A small multi-label image tagger, trained from scratch: soap at rate 0.0038.
Rows from block 5, named by matrix and row number. Each number is 200 + 20 x the weight over its row's rms, rounded and kept within 0 to 999. All counts start at 0. After the name is the row's rms in percent of the matrix's.
# fc1: squeeze-excite reduce (model.blocks.5.se.fc1.weight, 24x384), inputs 231-307
fc1.1,097,220,214,203,218,236,167,192,195,190,233,239,263,231,198,198,222,195,197,184,229,215,233,220,192,208,205,214,237,178,208,216,224,204,206,186,198,261,196,209,207,246,210,249,215,206,200,225,210,202,233,213,185,165,209,198,205,234,208,244,246,191,215,259,187,216,194,193,173,206,183,210,222,230,183,228,185,187
fc1.2,121,206,224,230,211,240,169,196,199,185,227,173,252,230,217,208,212,229,262,198,217,214,229,166,194,213,203,208,213,175,218,209,215,205,204,190,200,257,221,202,202,248,221,243,217,222,199,209,203,208,222,215,213,210,216,231,201,227,234,252,225,183,225,198,208,223,205,193,179,212,208,226,205,228,197,236,198,216
fc1.3,102,203,225,182,198,204,193,226,201,177,193,216,205,191,209,204,228,203,197,144,195,207,194,136,206,207,187,206,191,215,200,200,211,175,198,205,183,194,207,203,237,198,235,199,191,212,174,182,201,205,218,215,214,211,204,192,186,193,197,192,198,228,192,160,250,196,209,196,199,236,202,223,211,192,238,227,218,210
fc1.6,238,220,209,218,207,197,206,225,219,225,215,196,202,218,212,227,205,195,201,228,235,221,213,205,210,205,220,219,208,213,222,217,212,223,236,227,232,199,217,215,216,204,221,210,230,231,223,219,222,227,207,217,232,232,217,204,224,210,203,202,196,217,227,214,191,216,220,229,232,214,226,220,200,214,225,218,211,238
fc1.7,109,224,213,225,217,218,178,205,211,224,227,219,228,222,206,224,200,192,190,211,243,217,228,220,188,205,206,220,228,206,223,217,219,217,238,210,231,219,204,206,217,220,231,229,237,238,214,221,223,227,218,207,225,209,211,203,215,225,201,218,209,193,234,227,162,216,210,211,211,213,210,213,183,235,196,223,197,233
fc1.10,184,221,194,195,209,202,198,208,222,199,200,203,199,211,205,210,176,242,264,218,204,222,211,193,211,213,223,210,210,217,221,218,210,220,204,220,207,194,202,218,213,194,197,201,213,206,222,206,218,205,233,226,199,220,221,249,219,203,246,198,207,201,208,202,197,225,218,225,215,212,214,230,188,205,214,216,223,198
fc1.15,258,218,190,215,217,212,236,236,224,215,209,212,198,204,199,205,196,200,201,231,211,220,205,226,230,216,230,221,216,228,215,218,216,229,216,229,221,198,198,231,219,204,197,207,211,201,220,215,222,216,203,219,205,222,206,210,223,215,211,204,210,229,210,229,213,218,224,226,229,218,212,211,224,209,222,201,223,205
fc1.21,095,214,207,204,206,203,227,229,201,234,207,198,215,216,203,222,210,191,202,197,230,208,206,213,222,222,217,208,210,194,208,217,224,208,214,220,225,222,206,213,202,220,219,211,212,234,199,206,211,219,205,202,243,215,215,200,204,204,209,223,207,230,207,201,215,207,212,207,222,216,202,213,256,200,221,209,207,237
fc1.23,166,205,195,228,232,254,191,202,222,172,227,192,245,235,212,220,224,183,174,218,195,227,223,177,206,195,217,226,238,230,218,217,225,224,214,206,198,239,216,217,240,237,223,236,199,217,237,232,221,211,196,234,202,218,226,182,216,240,182,235,220,215,216,216,200,213,226,218,225,232,196,215,206,228,217,224,213,205